A small CTC audio transcriber, trained from scratch.
Model: 6.91M parameters, log mel input, arch conformer, norm layernorm, activation swiglu, layers 8, width 192.
Data: trained on single English command words and digits, spoken by a formant synthesiser in many voices, 17.5 epochs.
Rows from block 5, named by matrix and row number. Rows with one number belong to one neuron. Each number is 50 + 12 x the weight over its row's rms, rounded and kept within 0 to 99. All counts start at 0. After the name is the row's rms in percent of the matrix's.
# gate: first MLP gate (model.blocks.5.ff1.gate.weight, 512x192), inputs 0-191
# fc1: first MLP up (model.blocks.5.ff1.fc1.weight, 512x192), inputs 0-191
# fc2: first MLP down (model.blocks.5.ff1.fc2.weight, 192x512, transposed), outputs 0-191
gate.347 124:50 50 50 50 72 50 56 50 50 50 50 40 50 50 50 22 50 69 50 48 50 50 74 73 40 50 78 50 44 38 50 50 50 50 37 36 50 60 82 31 38 50 33 50 76 24 50 50 50 14 65 50 50 50 50 50 27 50 50 50 50 50 50 39 50 50 28 25 50 50 76 10 30 50 50 50 50 50 50 31 46 50 50 50 50 50 50 50 50 50 50 50 66 50 50 50 50 50 50 50 32 50 50 44 50 50 50 78 50 64 64 48 50 50 18 46 89 50 50 63 53 50 36 76 44 30 50 50 50 50 33 50 33 50 78 50 50 75 22 50 60 50 50 50 50 50 74 50 27 50 50 50 50 38 50 50 50 57 51 50 50 74 50 50 50 28 51 50 50 43 43 50 50 50 50 50 50 50 50 50 70 50 25 68 84 50 50 50 50 50 50 50
gate.348 114:73 77 50 50 68 50 50 50 50 50 50 50 50 42 31 50 25 50 50 50 50 36 20 44 50 39 50 50 50 27 50 50 32 50 50 50 50 50 50 50 50 27 50 50 81 50 50 50 50 50 70 50 50 50 50 50 30 73 85 56 50 50 27 50 74 50 50 78 50 53 50 50 50 50 50 35 50 50 50 50 34 73 65 50 50 50 50 23 50 50 50 50 66 67 50 50 50 50 50 50 50 50 50 50 50 50 64 50 76 50 37 50 50 50 50 50 50 50 50 50 50 50 29 43 50 50 50 50 50 50 32 50 50 50 50 50 50 37 50 50 35 50 50 50 62 50 26 50 50 71 50 41 37 50 66 20 34 50 50 50 50 83 50 50 22 50 50 44 00 50 50 50 50 50 29 50 50 50 50 71 23 50 50 50 50 26 50 50 50 91 49 66
gate.349 137:50 50 50 64 50 50 50 74 65 50 50 50 50 50 65 42 30 34 50 42 50 57 50 65 31 61 50 50 63 50 50 50 50 50 50 50 60 50 65 50 65 44 50 50 50 30 50 50 74 45 50 50 50 25 50 50 50 50 50 50 20 50 50 50 65 66 67 65 61 25 50 78 50 50 50 30 50 50 38 50 76 52 50 50 50 78 99 50 50 50 21 59 36 39 50 66 50 50 50 50 43 73 37 50 40 50 67 50 44 50 50 50 50 71 83 50 50 59 50 50 50 58 33 30 50 50 57 50 50 50 62 34 50 50 25 50 50 50 78 50 50 50 50 35 50 50 32 50 50 34 50 27 50 50 48 50 50 50 68 26 50 50 50 50 50 68 39 37 50 50 77 50 50 50 50 55 50 13 50 72 50 50 67 57 50 50 39 50 25 66 50 70
gate.350 111:50 50 50 50 50 50 50 93 50 50 59 27 50 50 69 50 50 64 50 50 32 50 58 50 36 50 50 50 50 50 50 54 22 50 50 50 50 50 54 50 50 19 50 50 71 50 39 50 50 50 50 53 50 39 50 50 50 50 50 69 70 50 50 30 50 50 50 38 50 50 50 84 50 25 50 50 50 50 13 50 29 46 69 50 50 50 50 20 81 50 57 50 50 50 50 50 50 50 54 50 50 73 50 50 50 50 51 50 50 50 50 82 50 50 50 50 50 50 50 50 50 13 32 50 26 26 50 63 50 50 33 50 25 50 33 50 50 60 69 50 50 50 45 50 50 61 50 34 50 50 50 50 50 50 63 50 50 50 76 50 50 55 50 65 50 66 50 50 50 27 09 70 50 50 50 41 50 39 22 50 50 50 50 50 50 50 50 50 23 91 50 69
gate.351 081:50 53 50 50 50 50 50 95 50 35 50 50 50 50 50 50 50 50 50 50 50 18 50 25 50 50 15 50 50 50 50 50 50 50 50 32 30 50 50 50 50 50 50 76 50 50 50 50 50 50 50 63 50 50 50 50 50 50 27 50 50 50 50 47 50 50 50 50 50 50 50 50 50 30 50 82 50 50 28 50 50 50 50 50 50 50 50 50 50 50 21 50 40 58 50 50 99 50 50 50 50 50 50 50 50 32 50 50 50 40 50 50 75 50 50 50 50 50 50 50 50 50 50 50 19 50 50 43 50 50 34 50 38 50 00 50 50 50 49 50 50 50 21 73 50 50 50 50 50 50 50 50 50 50 50 50 50 50 50 50 50 06 50 50 50 43 50 50 71 50 63 50 50 50 70 75 50 00 50 50 50 63 50 50 50 50 50 50 18 50 50 50
gate.352 115:50 50 50 50 50 34 50 50 50 50 50 78 28 50 50 82 02 50 65 50 50 50 50 50 50 74 50 50 50 50 50 50 50 50 50 50 82 50 50 64 33 50 50 50 50 50 50 27 50 46 50 71 50 50 50 61 50 50 50 27 50 28 50 50 50 50 74 31 36 50 50 50 40 50 50 22 50 50 32 57 00 50 50 50 50 50 50 50 50 50 50 35 50 50 50 50 50 50 77 50 64 50 50 42 50 21 50 50 50 50 50 54 50 50 27 45 50 66 50 50 50 50 36 50 50 67 50 50 50 50 85 74 50 50 50 38 50 31 50 50 50 50 50 50 50 61 50 50 30 50 50 50 50 50 50 30 14 66 79 50 64 50 50 60 74 50 50 50 50 50 50 50 50 50 50 50 72 50 50 50 50 50 50 00 50 50 67 50 50 50 50 50
gate.353 066:50 50 50 20 50 50 79 69 50 50 46 50 50 50 50 50 57 50 50 50 50 50 50 50 50 50 50 91 50 50 50 85 50 50 77 50 50 50 18 50 50 50 79 50 50 50 50 50 28 50 29 87 37 50 50 50 85 23 50 50 50 50 50 50 50 41 50 50 50 00 50 86 50 50 71 50 50 50 50 77 50 50 50 50 50 50 42 50 50 50 72 50 50 50 50 50 50 50 50 50 50 50 50 50 50 50 50 50 50 50 50 50 50 50 37 50 50 50 50 50 50 50 50 50 50 50 50 50 50 50 50 50 50 77 50 50 50 50 70 50 50 50 69 50 50 50 50 19 50 50 50 93 50 50 36 35 50 50 49 83 50 50 37 50 50 50 50 50 50 50 50 50 50 50 50 50 13 50 50 50 50 23 56 50 50 25 50 50 50 50 50 50
gate.354 143:79 64 17 50 63 50 45 39 16 50 78 52 50 50 25 73 43 50 63 31 68 38 40 50 50 35 50 48 58 61 59 73 50 70 50 50 74 50 50 87 50 50 59 39 50 50 67 26 50 40 50 50 18 50 64 19 39 50 50 50 37 50 50 50 50 43 67 50 50 22 50 29 62 50 50 40 50 50 50 41 54 50 38 35 50 35 50 50 50 50 74 50 46 73 50 50 50 39 40 31 50 50 32 50 50 50 38 50 50 33 62 50 65 50 50 50 50 62 50 50 50 50 50 39 63 61 50 40 50 50 50 50 50 73 50 57 50 50 50 30 50 50 56 50 50 50 50 50 62 50 29 50 25 72 50 11 50 41 50 50 50 50 66 50 50 50 50 50 67 26 33 67 50 50 81 50 50 57 69 50 50 50 50 50 50 56 63 50 50 50 34 50
gate.355 101:45 50 50 50 39 50 50 66 76 29 50 50 65 88 54 80 50 33 50 50 50 62 50 58 50 50 36 50 50 50 73 50 37 19 26 68 42 50 41 50 55 50 50 50 51 29 50 50 50 24 50 50 50 50 50 50 87 50 50 50 50 50 38 50 50 50 50 50 27 50 50 50 50 50 50 26 37 50 50 50 50 50 87 50 50 56 50 50 50 50 50 36 38 50 50 50 50 50 50 50 50 50 50 50 50 50 50 68 50 50 50 67 50 50 24 50 43 50 50 50 50 50 50 50 33 50 50 50 50 50 50 50 50 50 50 38 50 24 50 50 25 50 35 50 50 85 50 89 13 19 50 50 66 25 71 50 34 79 50 50 50 50 50 50 50 50 82 50 50 26 50 50 50 50 50 66 50 50 50 26 50 27 34 50 41 50 67 50 50 39 50 50
gate.356 132:29 50 50 50 50 50 26 50 50 50 42 50 50 50 32 50 50 60 50 50 72 38 57 50 73 50 50 46 67 21 21 50 50 45 50 50 50 50 50 34 50 50 50 68 27 06 60 63 50 50 50 50 50 50 13 50 50 31 50 50 50 69 50 50 66 50 67 50 36 42 39 50 26 46 50 75 50 42 50 50 50 50 33 50 75 70 50 50 72 35 50 50 50 39 28 50 47 69 22 50 50 50 50 64 50 50 50 50 50 69 39 50 31 50 79 66 50 65 50 57 55 50 50 50 50 30 62 50 50 62 76 31 50 53 50 50 50 50 50 50 50 50 35 50 50 28 50 50 70 50 73 50 50 50 71 70 50 50 31 50 34 50 30 50 70 64 50 58 50 60 50 39 50 50 50 44 30 22 50 72 50 50 79 50 50 34 34 50 50 50 50 50
gate.357 128:79 50 50 29 50 44 36 30 50 50 50 50 50 50 50 50 50 50 67 44 50 32 66 50 50 75 50 74 50 50 31 28 50 57 50 50 50 42 40 50 68 50 50 37 50 50 64 50 75 40 50 50 33 50 25 37 50 16 33 50 50 50 50 60 50 50 81 87 67 72 34 43 50 50 50 67 32 50 30 50 50 50 50 75 60 69 50 66 50 50 50 29 41 50 50 31 50 35 30 50 19 30 50 75 50 50 64 36 59 50 55 50 59 50 69 50 50 58 71 50 50 50 51 39 70 50 82 50 30 50 50 50 32 77 50 50 50 50 50 50 50 50 50 50 50 50 50 50 50 50 50 50 38 50 77 34 50 34 63 50 50 50 56 50 67 50 41 70 50 50 50 50 72 50 50 50 55 71 78 50 50 42 50 50 50 50 50 46 50 50 50 73
gate.358 111:50 50 50 50 50 50 90 50 24 50 86 50 26 50 64 50 35 50 29 22 50 67 50 13 50 50 66 50 40 50 41 50 28 50 50 50 50 50 50 50 50 50 50 50 71 50 26 50 50 50 75 50 36 50 28 50 77 34 50 50 50 53 30 50 91 53 50 60 50 50 50 50 50 50 30 50 50 50 68 50 50 50 50 65 50 38 50 50 50 50 39 50 50 50 50 60 50 81 50 64 66 50 50 50 50 50 72 20 42 50 50 26 50 50 50 50 45 50 36 50 75 50 50 50 50 71 50 50 50 65 42 50 36 50 50 50 50 50 50 34 50 32 50 50 76 32 50 36 64 65 50 50 50 50 50 28 50 50 50 50 40 50 50 50 50 50 50 50 50 50 50 50 37 50 50 50 40 50 66 50 50 12 56 50 50 50 80 50 50 89 50 50
fc1.347 127:50 50 50 66 50 37 61 50 50 70 45 50 50 50 50 68 65 37 50 50 68 69 31 50 50 50 50 50 50 39 50 50 50 69 65 23 61 50 50 50 50 45 50 50 50 50 46 65 50 79 61 50 50 50 50 50 59 50 67 50 99 85 50 27 50 50 50 26 50 50 50 50 50 71 50 60 50 50 50 26 68 50 50 50 50 75 50 36 22 42 50 50 50 50 50 50 73 50 37 50 50 50 69 50 50 50 67 96 50 50 33 36 19 23 50 26 66 33 50 50 50 50 50 50 50 50 50 50 50 58 50 44 50 50 50 50 42 50 50 70 50 67 74 50 58 41 28 50 50 50 50 50 50 50 56 50 73 50 50 50 50 50 33 50 50 50 50 50 38 51 50 50 50 50 25 50 23 18 50 50 50 50 50 50 50 36 50 50 50 75 50 50
fc1.348 118:50 65 27 50 50 50 27 50 50 50 31 20 64 50 66 50 55 50 50 61 50 50 50 50 50 50 50 99 50 50 50 79 50 59 50 50 50 50 50 45 50 50 50 50 50 50 50 50 50 50 50 45 72 42 50 66 50 50 26 50 27 50 59 50 50 22 50 50 50 50 50 38 50 50 50 50 24 50 50 50 50 39 28 50 76 41 50 50 50 50 50 50 50 19 50 32 67 06 50 50 50 50 50 50 50 50 19 50 35 33 50 50 54 39 75 50 13 50 50 50 50 25 50 50 50 50 50 50 50 50 50 50 50 50 50 50 50 50 75 76 63 50 28 50 50 70 50 50 50 50 67 18 50 50 65 50 50 62 50 53 78 28 50 32 50 50 50 50 50 50 33 50 66 50 50 50 50 50 47 50 50 78 50 50 77 50 45 67 50 50 50 62
fc1.349 154:50 46 50 50 50 80 50 29 30 75 50 50 64 50 50 66 81 50 50 50 16 59 50 50 70 50 50 34 50 50 38 50 59 50 50 51 25 50 42 50 29 50 50 34 50 67 60 50 50 57 50 32 31 75 50 36 50 50 36 34 50 42 50 50 50 32 26 50 44 79 50 31 50 50 52 73 39 50 50 63 31 50 50 50 50 50 07 50 50 55 73 50 50 50 50 50 48 31 36 50 50 33 72 50 60 50 36 50 59 33 42 50 50 31 32 40 43 50 50 43 50 57 60 74 74 50 50 38 30 50 37 76 50 69 50 50 50 50 50 50 50 50 50 50 63 70 76 46 50 64 50 50 50 50 69 50 34 50 50 74 50 50 50 50 50 31 50 67 50 50 20 50 50 50 50 50 45 77 50 40 50 56 28 39 50 40 66 50 50 50 50 36
fc1.350 111:50 38 50 50 50 88 50 40 55 50 50 72 50 67 50 50 83 50 50 50 50 77 50 74 55 50 50 50 50 50 50 63 50 50 50 50 66 50 50 50 50 50 35 50 50 50 50 69 50 50 50 50 28 50 50 50 68 29 50 50 67 50 50 50 50 50 50 21 16 59 50 50 50 78 57 50 50 40 50 50 50 50 50 50 50 50 50 63 11 50 43 50 50 50 63 50 52 50 90 50 50 41 50 50 50 50 72 85 50 50 50 25 41 34 36 45 77 50 50 50 72 50 50 50 50 75 50 38 50 68 50 40 50 50 50 50 50 50 50 31 50 50 50 50 66 50 50 65 31 50 50 50 50 71 50 50 50 45 50 92 50 74 50 63 50 31 50 75 50 50 88 36 50 50 24 65 26 50 56 50 56 50 50 50 50 50 50 50 46 38 50 50
fc1.351 076:50 50 50 50 50 49 50 50 50 50 50 50 50 50 50 50 50 50 68 50 50 50 50 50 50 50 50 64 50 50 75 50 70 50 50 50 50 50 50 42 50 50 50 50 50 50 50 50 50 50 50 50 70 50 50 50 82 50 50 91 50 50 50 78 50 50 50 50 38 02 50 74 50 50 74 50 50 82 50 50 50 33 50 50 50 50 50 72 18 50 50 78 50 50 92 50 50 84 69 50 50 25 50 31 56 79 50 50 50 50 50 50 50 50 50 50 50 50 50 50 82 24 50 50 50 50 50 50 50 50 50 50 47 50 50 50 50 32 50 50 50 50 50 50 10 50 50 42 50 50 30 50 50 78 50 50 50 50 50 50 81 65 75 83 50 50 42 50 50 50 50 50 50 50 50 50 50 50 50 19 50 50 50 31 50 50 31 50 50 50 32 50
fc1.352 121:28 50 50 70 39 50 50 50 50 50 50 50 50 50 50 20 50 50 50 50 50 35 67 50 66 50 27 36 86 50 50 50 68 65 50 50 50 50 50 18 74 61 29 50 50 50 63 50 50 50 50 50 50 50 50 50 50 50 38 80 50 50 45 38 50 83 27 42 50 19 50 50 35 50 50 40 50 68 50 50 50 50 50 53 50 50 34 50 50 50 50 68 50 50 90 84 50 68 50 50 55 67 60 50 68 50 23 50 50 68 50 43 50 50 50 50 50 50 50 70 50 50 50 66 50 50 50 62 50 83 30 50 50 50 33 50 46 30 50 85 50 50 50 37 50 50 50 50 50 50 48 50 50 70 50 50 65 50 50 72 50 50 50 50 28 50 50 50 76 62 81 50 50 50 34 50 50 50 50 50 50 50 77 50 50 50 50 50 50 16 50 50
fc1.353 059:50 12 50 68 50 20 50 50 50 50 17 50 50 61 96 50 50 50 50 50 50 53 62 50 50 67 50 25 50 50 50 50 50 50 50 50 50 50 57 50 50 50 50 50 89 50 50 50 50 50 50 50 50 50 50 82 50 50 50 50 05 50 50 50 50 50 50 50 50 50 50 50 50 80 50 50 50 50 50 13 50 50 86 50 50 50 50 57 50 50 50 50 50 15 50 50 50 33 50 50 50 50 50 50 50 50 99 50 50 50 50 50 50 50 50 50 50 50 64 50 50 50 50 50 50 50 50 50 50 50 51 33 50 50 20 50 50 50 50 50 50 50 50 50 50 50 50 50 50 50 50 50 50 61 50 50 50 50 50 50 50 50 50 39 50 50 50 50 50 50 50 50 50 50 50 50 50 85 50 50 50 50 50 50 50 50 50 18 50 50 99 50
fc1.354 151:50 50 61 50 43 50 39 29 35 22 84 41 50 51 28 71 50 74 50 50 50 50 42 36 48 30 50 38 50 67 68 50 50 50 50 74 50 50 50 67 62 50 59 50 66 50 50 50 31 59 61 50 29 57 53 50 33 50 50 50 18 59 63 38 50 33 62 74 50 50 50 50 85 50 45 50 50 50 50 50 58 71 50 50 32 50 50 57 50 78 50 42 50 50 59 50 56 28 50 50 50 50 50 50 82 50 28 19 50 50 50 50 82 66 50 50 42 50 31 50 36 50 50 50 50 66 50 53 50 50 50 50 42 51 50 50 50 35 50 34 42 50 55 50 31 50 50 50 61 68 42 29 00 37 57 27 42 50 50 50 22 50 50 38 50 50 50 50 50 49 50 50 50 62 50 50 31 50 50 76 50 50 57 50 70 42 59 50 50 66 50 50
fc1.355 120:50 50 50 58 50 69 39 33 64 50 74 50 50 50 56 71 50 37 50 50 50 57 50 50 50 81 50 50 50 50 33 39 42 50 24 50 43 50 86 50 50 67 81 59 50 50 50 63 50 50 50 50 22 50 25 35 50 50 50 50 59 50 50 41 50 25 50 73 50 50 29 50 50 50 50 50 50 50 62 50 50 68 62 30 50 50 50 50 65 64 50 41 50 50 50 50 50 53 50 57 50 63 57 60 29 50 50 50 50 50 26 68 50 50 50 50 27 84 27 59 49 40 50 50 50 50 58 73 50 50 50 50 38 67 65 50 62 50 30 72 28 33 50 50 92 50 50 50 33 32 74 68 65 50 50 50 24 76 50 50 50 80 50 50 26 41 50 50 50 50 50 28 50 50 50 70 50 50 67 50 50 50 27 32 50 50 50 50 50 50 50 50
fc1.356 137:72 50 30 50 50 37 50 37 50 50 50 50 79 50 68 21 39 50 43 50 50 72 39 50 50 50 89 50 60 85 81 50 50 50 50 50 50 32 61 67 50 29 50 15 46 67 23 50 50 50 50 50 70 14 73 64 50 50 68 27 50 50 50 50 50 50 38 29 63 50 64 50 69 50 50 30 62 67 35 50 42 50 50 50 50 29 41 50 50 64 50 50 50 50 50 70 50 34 81 50 64 50 50 50 50 50 50 50 50 28 69 50 50 64 31 38 50 50 50 50 50 50 58 50 50 71 50 59 50 50 50 70 50 50 50 50 50 48 71 33 51 50 50 50 50 54 50 50 36 43 31 35 52 50 24 50 50 50 50 32 50 50 72 48 50 65 50 50 50 50 50 50 50 50 50 50 50 50 50 22 50 70 50 50 62 69 50 50 50 32 71 44
fc1.357 152:50 50 50 50 64 50 35 50 26 59 41 59 57 69 50 50 50 50 76 50 61 15 50 50 50 72 39 65 50 50 50 50 50 50 50 50 50 50 32 50 50 50 29 50 32 50 50 25 55 24 50 50 24 50 43 60 50 38 64 35 50 29 50 75 28 50 50 50 60 66 50 50 50 50 67 50 50 50 27 50 50 21 50 50 52 62 39 50 50 50 50 42 50 50 50 50 50 50 35 67 13 38 50 50 50 65 39 50 50 42 50 32 43 50 50 50 85 64 50 50 33 50 34 42 50 29 77 50 50 50 36 50 23 64 56 81 50 71 50 50 43 50 50 50 33 50 75 42 50 50 50 66 50 30 41 50 50 50 88 29 50 50 50 50 66 21 50 78 55 54 50 61 50 56 67 59 57 50 50 50 50 50 41 50 50 50 50 50 50 50 76 50
fc1.358 112:50 50 50 63 39 44 50 50 50 50 50 50 50 44 71 50 50 50 50 22 50 71 72 18 50 50 50 50 50 50 46 50 50 70 68 50 50 50 79 30 50 50 81 50 50 50 50 50 50 79 50 50 50 28 41 50 50 50 50 10 50 50 50 50 50 50 42 25 57 50 47 50 50 50 50 50 60 50 50 50 50 50 50 38 50 50 50 50 50 57 50 50 50 50 50 50 50 67 50 50 68 83 50 50 50 50 51 50 09 50 50 40 50 50 50 50 50 50 50 17 50 10 50 50 50 50 50 50 79 64 50 50 29 50 50 50 24 50 70 50 74 40 50 77 84 63 69 28 50 50 50 50 60 80 55 50 47 50 50 82 50 50 50 50 58 73 50 24 50 50 50 50 50 50 50 50 48 75 50 50 41 50 50 41 57 50 75 50 50 50 52 50
fc2.347 133:64 50 50 28 47 50 50 50 66 50 50 50 50 79 50 25 50 58 50 50 50 39 50 50 38 50 29 52 37 47 50 50 50 50 50 50 50 50 49 50 50 60 57 50 50 50 50 50 50 50 57 52 23 50 30 50 50 35 34 50 50 42 50 28 86 50 32 55 50 50 50 55 29 50 81 50 50 50 50 50 44 50 23 50 50 76 50 42 18 30 59 20 50 50 73 39 50 76 50 50 71 50 50 50 50 50 50 50 54 50 58 50 50 50 31 50 50 50 80 50 50 50 27 50 31 50 50 50 50 61 50 50 19 50 50 23 28 50 50 50 50 50 80 50 50 73 30 40 27 50 50 73 50 77 50 66 50 50 50 50 75 50 50 50 50 44 50 26 50 50 85 50 50 50 50 57 50 50 50 50 42 50 50 73 23 50 50 50 50 40 24 50
fc2.348 119:50 50 50 50 37 50 21 50 26 71 38 37 73 50 50 34 50 50 50 50 50 50 50 60 50 50 50 77 61 82 78 50 62 50 50 50 11 50 50 37 50 43 50 50 50 50 50 50 50 50 50 50 50 80 50 50 35 57 50 50 50 50 50 50 50 74 50 33 55 50 50 50 50 50 50 52 50 50 50 50 50 45 50 15 50 35 50 49 33 50 32 50 50 24 50 50 70 52 30 50 84 50 50 36 50 72 50 50 50 50 65 26 50 50 72 50 50 59 50 50 50 50 50 74 50 27 50 37 50 50 64 50 50 50 50 55 50 50 50 50 68 50 50 50 35 50 50 48 50 33 50 50 50 50 50 50 46 71 50 81 50 50 50 50 50 50 60 50 90 50 37 79 50 11 50 50 50 45 39 22 60 50 50 50 50 95 50 50 50 50 50 50
fc2.349 145:50 65 50 10 59 50 50 50 50 50 60 64 50 50 50 71 58 50 42 64 50 44 50 57 72 50 50 75 50 50 43 32 50 50 51 43 50 50 31 50 42 50 65 50 50 50 50 50 33 50 50 50 53 65 50 29 50 37 27 50 30 76 50 50 50 50 50 50 50 50 50 50 77 75 56 50 70 50 71 78 49 50 50 50 50 40 31 50 41 50 50 50 68 50 63 50 35 50 27 50 36 50 40 84 50 64 45 65 22 50 50 50 50 30 50 50 62 50 50 36 50 63 50 75 50 34 41 50 50 50 64 61 50 68 63 36 50 66 19 49 50 50 50 74 50 64 50 50 36 32 50 50 50 79 65 50 68 06 38 60 50 24 23 37 50 28 66 50 50 50 50 50 50 61 50 50 50 50 50 50 44 50 50 50 50 36 52 50 29 50 50 38
fc2.350 107:62 50 50 56 50 50 50 41 50 50 39 50 50 50 50 50 50 78 50 50 50 50 45 50 84 50 50 50 50 50 50 50 50 50 50 46 50 53 50 50 13 56 50 50 53 49 50 50 38 50 50 50 01 39 50 50 50 34 50 50 70 50 50 50 50 50 50 50 50 50 50 50 50 50 50 77 19 50 50 50 50 50 48 85 50 50 50 50 50 50 50 50 50 83 50 50 50 50 50 50 68 50 50 50 48 49 61 50 57 28 50 50 50 45 50 50 50 50 50 63 46 32 65 50 50 50 50 78 50 44 50 50 36 50 50 50 50 50 50 50 58 46 50 50 49 65 50 85 50 50 50 50 50 61 20 50 42 26 50 50 50 50 50 50 50 16 50 50 73 50 74 25 50 50 28 50 50 83 50 50 50 35 77 50 50 50 67 01 50 50 01 50
fc2.351 078:50 50 49 50 50 59 70 77 50 14 50 61 50 47 50 50 50 14 50 60 50 50 50 19 50 71 35 50 50 50 50 50 50 50 50 50 50 50 36 70 50 50 50 50 50 36 50 90 50 77 76 50 50 50 50 50 50 15 50 50 50 50 50 76 50 50 73 50 50 50 92 50 34 20 50 50 50 50 19 50 50 50 50 50 50 50 50 50 50 50 50 82 50 50 50 50 50 50 87 50 33 50 50 58 50 50 26 50 50 50 50 50 50 67 50 57 50 50 50 20 50 29 50 50 50 71 50 50 50 50 74 50 50 17 11 50 50 50 50 56 50 50 50 50 50 50 50 50 50 50 68 19 56 50 50 50 55 50 68 50 50 52 50 25 52 50 50 50 50 50 50 50 50 50 50 80 33 50 50 50 50 50 50 50 50 50 50 50 50 50 50 50
fc2.352 117:50 50 50 50 31 50 76 50 32 50 72 44 46 50 50 51 50 50 50 50 50 77 50 78 74 50 50 50 38 50 50 50 50 50 50 16 69 50 50 67 50 40 50 50 50 50 50 50 74 50 50 50 50 50 50 50 50 50 50 50 50 50 50 50 60 13 50 50 50 50 42 50 35 50 26 50 62 50 50 62 50 98 50 50 17 50 50 50 50 50 50 60 50 59 67 50 50 50 50 50 50 50 42 50 50 61 16 50 50 50 50 50 72 36 50 50 50 50 50 50 50 50 74 78 30 50 50 50 51 50 20 33 50 38 50 69 72 50 50 50 21 50 50 50 50 50 50 11 50 50 50 50 61 70 50 50 50 70 50 50 24 50 50 50 24 33 40 50 50 63 50 71 28 50 50 50 50 63 74 50 26 50 36 50 50 50 50 50 50 20 50 50
fc2.353 060:50 50 50 11 50 50 73 50 50 50 75 50 50 50 50 50 50 50 50 50 50 50 50 17 50 50 50 50 91 79 50 50 50 80 50 50 50 50 58 50 50 50 69 15 50 50 50 50 50 50 50 50 50 68 50 50 50 50 50 50 98 50 50 50 50 16 50 46 50 50 50 85 50 50 50 50 50 50 30 50 50 28 50 50 50 50 69 50 50 63 50 50 50 50 50 31 50 58 50 50 68 50 40 50 96 50 50 50 50 50 21 88 50 50 50 50 50 50 50 50 50 50 50 50 50 69 50 99 50 50 50 50 50 50 50 50 50 50 50 50 50 40 50 52 50 50 50 42 75 50 04 50 50 50 50 50 50 50 50 50 50 50 50 50 43 50 50 50 49 41 50 50 50 50 50 50 50 50 50 50 50 50 50 50 50 50 50 50 50 50 50 50
fc2.354 139:54 50 67 75 50 34 50 50 50 29 50 50 50 50 33 32 50 50 50 50 50 50 62 50 50 50 50 50 50 50 84 70 50 44 65 50 50 50 50 50 50 50 50 50 50 50 50 50 50 50 71 50 42 18 67 50 50 50 50 78 50 80 50 50 50 47 50 50 50 39 50 45 66 50 19 50 33 50 28 50 50 69 50 50 38 50 50 50 50 50 71 70 50 75 50 50 77 64 50 50 43 50 50 50 50 50 41 25 67 57 57 50 63 50 77 60 33 50 50 50 50 50 32 50 50 50 50 50 50 50 50 14 35 64 34 65 50 27 50 50 50 53 30 19 55 50 50 50 50 73 50 50 24 50 50 50 50 50 59 64 50 69 65 50 77 50 50 50 62 32 50 50 50 73 50 50 38 59 13 86 50 50 50 50 59 50 50 50 68 50 22 50
fc2.355 116:50 50 59 43 50 50 65 50 50 50 69 13 50 50 47 50 27 50 50 50 44 66 50 50 50 55 50 50 50 50 69 50 50 50 50 50 50 50 50 50 41 48 88 50 61 50 50 50 50 50 23 50 50 63 50 50 50 55 50 50 50 50 32 42 50 50 50 58 25 69 50 50 50 63 50 50 50 50 61 09 50 50 50 50 47 50 14 50 42 50 11 69 50 50 70 50 50 54 50 50 76 67 50 67 50 50 50 50 50 69 20 50 40 50 50 50 42 50 50 50 50 41 67 50 70 50 50 50 50 54 50 50 50 50 50 50 35 45 50 50 26 50 31 55 50 50 50 50 29 50 27 50 50 50 50 29 50 50 50 50 50 50 47 66 50 78 50 50 76 68 26 50 31 30 66 50 31 78 50 35 50 81 50 50 62 69 50 50 50 12 79 50
fc2.356 133:50 40 50 77 68 50 70 50 62 50 50 50 50 50 44 33 24 50 50 50 81 50 50 40 50 67 50 50 50 50 63 63 50 66 40 24 50 50 50 50 50 20 79 33 50 50 32 50 50 45 50 42 66 24 50 50 50 64 65 36 50 36 44 50 50 50 36 51 50 50 40 50 50 50 33 20 76 50 40 39 50 50 50 50 27 21 50 50 50 50 50 66 50 50 69 50 50 86 70 50 50 36 11 36 50 42 50 50 76 50 79 50 62 50 50 50 50 57 50 50 50 68 50 50 50 50 50 50 50 61 50 50 50 50 34 50 50 50 50 61 50 50 50 50 50 37 50 50 28 38 50 50 19 35 27 50 79 42 57 57 69 50 71 50 50 82 50 50 50 50 71 50 50 43 33 50 50 50 50 37 41 50 50 50 50 50 50 50 50 24 71 50
fc2.357 148:36 39 50 75 39 50 68 21 50 54 34 41 50 68 41 56 50 54 50 50 50 50 53 56 50 50 50 50 50 50 50 50 50 50 31 50 50 50 17 40 50 50 42 50 50 68 34 50 50 45 83 50 50 50 20 50 78 36 50 60 50 50 50 36 50 59 29 72 58 66 50 60 50 50 50 67 35 50 35 50 50 50 37 50 50 58 36 50 50 55 68 50 50 35 50 47 78 46 50 50 72 50 50 66 50 50 60 25 64 69 50 21 50 71 76 24 15 50 58 71 50 50 54 50 54 50 49 59 38 50 33 50 50 50 50 50 58 50 50 87 27 35 50 50 50 50 50 50 43 71 50 37 67 50 50 46 70 50 72 50 63 78 45 50 57 50 21 50 50 61 50 50 44 40 50 23 50 50 50 64 50 27 56 50 50 36 50 50 50 36 50 50
fc2.358 103:50 50 50 50 50 50 50 50 50 50 50 74 50 50 65 50 62 50 50 50 57 50 71 66 50 50 50 50 50 50 50 50 21 50 50 32 50 50 22 50 50 50 78 50 31 87 86 50 45 62 50 50 50 50 33 64 50 25 50 50 50 90 50 50 50 50 60 60 50 55 50 63 50 50 50 29 50 50 50 26 50 88 50 35 50 50 80 50 50 50 12 50 50 50 50 50 24 50 50 50 89 40 50 74 50 50 50 50 50 50 50 50 50 50 62 31 50 34 50 50 50 13 50 50 90 50 50 50 50 50 50 54 50 50 41 39 49 50 50 50 40 50 50 59 50 50 81 50 50 50 50 50 50 50 50 39 50 50 46 50 50 50 50 50 50 28 50 50 50 72 50 50 50 52 50 45 50 71 50 50 50 50 22 50 81 50 50 50 29 50 50 50